config.yaml
arch: "quartznet"
model: "sound classifier"
dataset: "simulated sounds of rotating machines with and without faults"
train_examples: 39062
gain_aug_db: 6
n_mels: 64
hop_length: 160
input: "log_mel"
spec_augment: false
win_length: 512
targets: ["speed change"]
num_classes: 3
norm: "batchnorm"
activation: "relu"
depths: [6, 6, 6]
kernel_size: 17
stem: "single"
widths: [128, 128, 128]
label_smoothing: 0.1
loss: "cross_entropy"
init: "lecun_normal"
residual_init: "none"
optimizer: "muon"
muon_scale: "match_rms_adamw"
lr: 0.0074
momentum: 0.9
nesterov: true
orthogonalizer: "newton_schulz_5"
adamw_lr_other_params: 0.0022
steps: 16700
batch_size: 256
epochs: 109.4
lr_schedule: "linear"
final_lr_fraction: 0.1
warmup_steps: 830
weight_decay: 0.04
adamw_weight_decay_other_params: 0.05
Rows from block 9, named by matrix and row number. Each number is 128 + 24 x the weight over its row's rms, rounded and kept within 0 to 255. All counts start at 0. Numbers have three digits each. After the name is the row's rms in percent of the matrix's.
# convs2: second depthwise width-17 conv (model.blocks.9.convs.2.weight, 128x1x17, trained with AdamW), a 17 kernel
convs2.0 106:121090149136101132143099128088145142126153170129167
convs2.1 094:162128129126127105166104093113133112106111185124112
convs2.2 082:118119158151107144123141153173134119131134094098176
convs2.3 090:097134164113133094133146118076132126135180118121129
convs2.4 108:105109101114166171161140152101113099116118121148146
convs2.5 092:178143115107159163114123091125115116088132137149117
convs2.6 074:143151153138121123060149095132115096127132153127142
convs2.7 082:117111171078133122133163124152113127108142082140124
convs2.8 108:130174128069139123106131133123122102147132140175135
convs2.9 087:088109111158131159120119173116125126126162095108102
convs2.10 082:108167145078144107137127125142149143110134103177125
convs2.11 096:134086115120126113097143128122129105106143080130075
convs2.12 117:096086162104094137128131133123143137089114095101116
convs2.13 084:112129143120098156142150114104124141165099074115155
convs2.14 073:142127090100116142144097093104090088136108129144114
convs2.15 087:123127159118122133115107174114166135120104111076152
convs2.16 068:144154100105155147086107158097100115107129143156128
convs2.17 080:109152168114152124165173123140091091123133125120127
convs2.18 082:134135112154138116159154084148168147146148122129170
convs2.19 097:145130105109170110128123130109113183129164102118156
convs2.20 138:110145109150116113151120131159108151101123128066156
convs2.21 071:160106179136128158137109167085134136114125145116122
convs2.22 094:110168122144085128114099141143146092134140172148138
convs2.23 119:156114136151160138130145150120144150132168147184148
convs2.24 087:097089118121100131120114132166076135106120093115119
convs2.25 069:114121135111119091134122101150122069153120080132130
convs2.26 093:110126098166155124086098097149098138121110118152115
convs2.27 079:059127161097132122134122154134135136106112106102119
convs2.28 106:100090153104119110133104112095107112087106145103115
convs2.29 068:131161139144117102093111110127138081163135087145140
convs2.30 097:107086098123113107128115081145100114103135101116102
convs2.31 083:069142111099119092136112099113129105122109102114108
convs2.32 108:122144144121140077149146146099092149096119109115161
convs2.33 055:167128136138150149138118087102170149157147125148158
convs2.34 066:104148144107137109118120141104160144168117136091176
convs2.35 110:142146118106096137094086140138092119101142149088119
convs2.36 108:118105160106124151131138118110151117147115165177089
convs2.37 123:121099106121108126098081106103111109118120094102096
convs2.38 077:103109093136094109112114090098142110085135118103120
convs2.39 064:127169082138143138128134108142126157115114160137077
convs2.40 091:093129124127137175135161142096122109153118117137078
convs2.41 103:146135118159081149102123087109146161151120122107148
convs2.42 254:119116104108095102113108113092095100105109102101108
convs2.43 088:143128099159124073116138162097128126084121113141125
convs2.44 095:158165102143134114141120156099173102093150125140132
convs2.45 076:111131097143138160137166133121115078116147133081141
convs2.46 091:135123110096146098135128112127183101155170150126115
convs2.47 107:153111114160116112093113168153133121130125150152079
convs2.48 109:163180126135117087096097138123118119148126132141162
convs2.49 082:133100127096108122116140129158121080082121170131120
convs2.50 069:149169078092094113154117143125139153117146136129113
convs2.51 072:074112126098091104131133124125108099109105128104097
convs2.52 130:158157144133150153165125158156126159165129158143139
convs2.53 104:092165145099149153154099100136107136120126134162157
convs2.54 087:126127103106122122180108159114145100107081145143137
convs2.55 122:178110103127149141134131122152126138135139185103098
convs2.56 084:110123121198138106126142142164119090152129126126121
convs2.57 076:116132134115173110143097131099140105151173135125086
convs2.58 090:110133122173129142147148125141110122107185145171119
convs2.59 084:121160095092127093100148127100165090138122113130127
convs2.60 064:158115152128171130142141112169107096131139147104166
convs2.61 066:152169086136161088126154119141155127114119138148103
convs2.62 091:180079130157119126134143168157138134132106124108124
convs2.63 077:123136186155137120111125129107115141146123151185112
convs2.64 131:098094120135112100113083115140108094108105108110100
convs2.65 151:100102096099105107111096120105116124100107110099096
convs2.66 088:103107122097115127135084124148138072112124123099100
convs2.67 085:145148163174119145091157152136139088149119134137140
convs2.68 075:116097137161107148154155131094173116143153095137131
convs2.69 078:133118118129097169156104102151077130114095112115127
convs2.70 134:128095109090116119095115116116099102091086116128114
convs2.71 105:131157167115160097149113136094122128108160088144118
convs2.72 096:130157145183121151096126153131100170144138146118116
convs2.73 066:099139149138119104160131128077102096125137150107093
convs2.74 114:144159094179110116128162137098142085126132130120140
convs2.75 136:149154132135133097114088099091099135131129153170146
convs2.76 078:143108111160123176149113121158115106161150126136087
convs2.77 090:143114123102150167165076122156108119134137109137154
convs2.78 117:094081141162142118095174139144123119125111147139111
convs2.79 096:155141167122135129125142080146133124106174148150159
convs2.80 097:113110138169108140135118146156087151136095166119157
convs2.81 079:117159134100108104103091097129120149125171119123167
convs2.82 088:095170094151124123127130112138131140100119113178095
convs2.83 102:080101106157105114119132129168102152146123130165125
convs2.84 060:143127120169139145158127091126120109085130102152089
convs2.85 093:116117136150138158134152148075116130110167149137088
convs2.86 084:121143128141085136131146142162162110171078131130130
convs2.87 085:114138155169151158126095130114114128159099149172129
convs2.88 130:095147161119124130176133121124141142158080105152132
convs2.89 069:130177092123110141110150170128102152122144103157129
convs2.90 083:112111088139134118110159172127137112101094160106147
convs2.91 080:154155166114123163127149148174155136130153153141145
convs2.92 223:158148145148136163157143149151148165158144147158146
convs2.93 113:127140113107125140135087127151182116118150153127080
convs2.94 082:135134095096110187128103140131121106117134144160097
convs2.95 115:152158079122137147138112119142106116149153179108120
convs2.96 079:122080128102145104090137129131092150120126119079135
convs2.97 085:140107157116153086142128135111107101154153151081139
convs2.98 096:157137141163115149112126140146129159151084125137180
convs2.99 087:134114148165145155145125098106131100141160081149150
convs2.100 079:111142151186174152167124124124134147136149116117137
convs2.101 077:137151093092136115112090117167135150148118095140099
convs2.102 148:109105120110109106126115121074133099123092106097100
convs2.103 089:162139108121150151150088137170108153156136128145097
convs2.104 048:143134110122110149168169089148123166096115140114113
convs2.105 075:112154118192113138127120172146130090147136140124133
convs2.106 199:152152144154138150163156134149152160154156148154149
convs2.107 067:130138115182141168115164146147131118142140145103091
convs2.108 089:092145143068141152115104124139109151156106132112112
convs2.109 064:133125110121106139160144133195150103144133148123094
convs2.110 085:115083154097149107157134107153136160104128137137092
convs2.111 094:130128126122148130136052107101125115105167131119131
convs2.112 071:108196122131143126125181126108124133134152131107117
convs2.113 097:136162122130093141122160112157103138153147092169109
convs2.114 103:107116124143099122134108173171125105084130149129156
convs2.115 091:141092144159142106166098111092154131134138100149150
convs2.116 087:114104114118103166104112087105138126114126184141131
convs2.117 108:093099118093096150121150109115144096106129104090131
convs2.118 103:129113168127157103162104141102128118123087172130115
convs2.119 099:110095124113115144100131095102117130099104089108087
convs2.120 110:066148109135140136146168102129131111107126109159145
convs2.121 085:124118111111129163130113085113116141130096094155079
convs2.122 209:105125107098084114101108090111110117102101106104120
convs2.123 090:142110142160147068136143163124151139127148154154139
convs2.124 105:115137149122143119130144138162073143119115111129187
convs2.125 079:146097106090127111123123152084110146113169095129117
convs2.126 086:128153113096102083114090130119161135142100102122100
convs2.127 094:093105166127141146121167089110116143114144128120086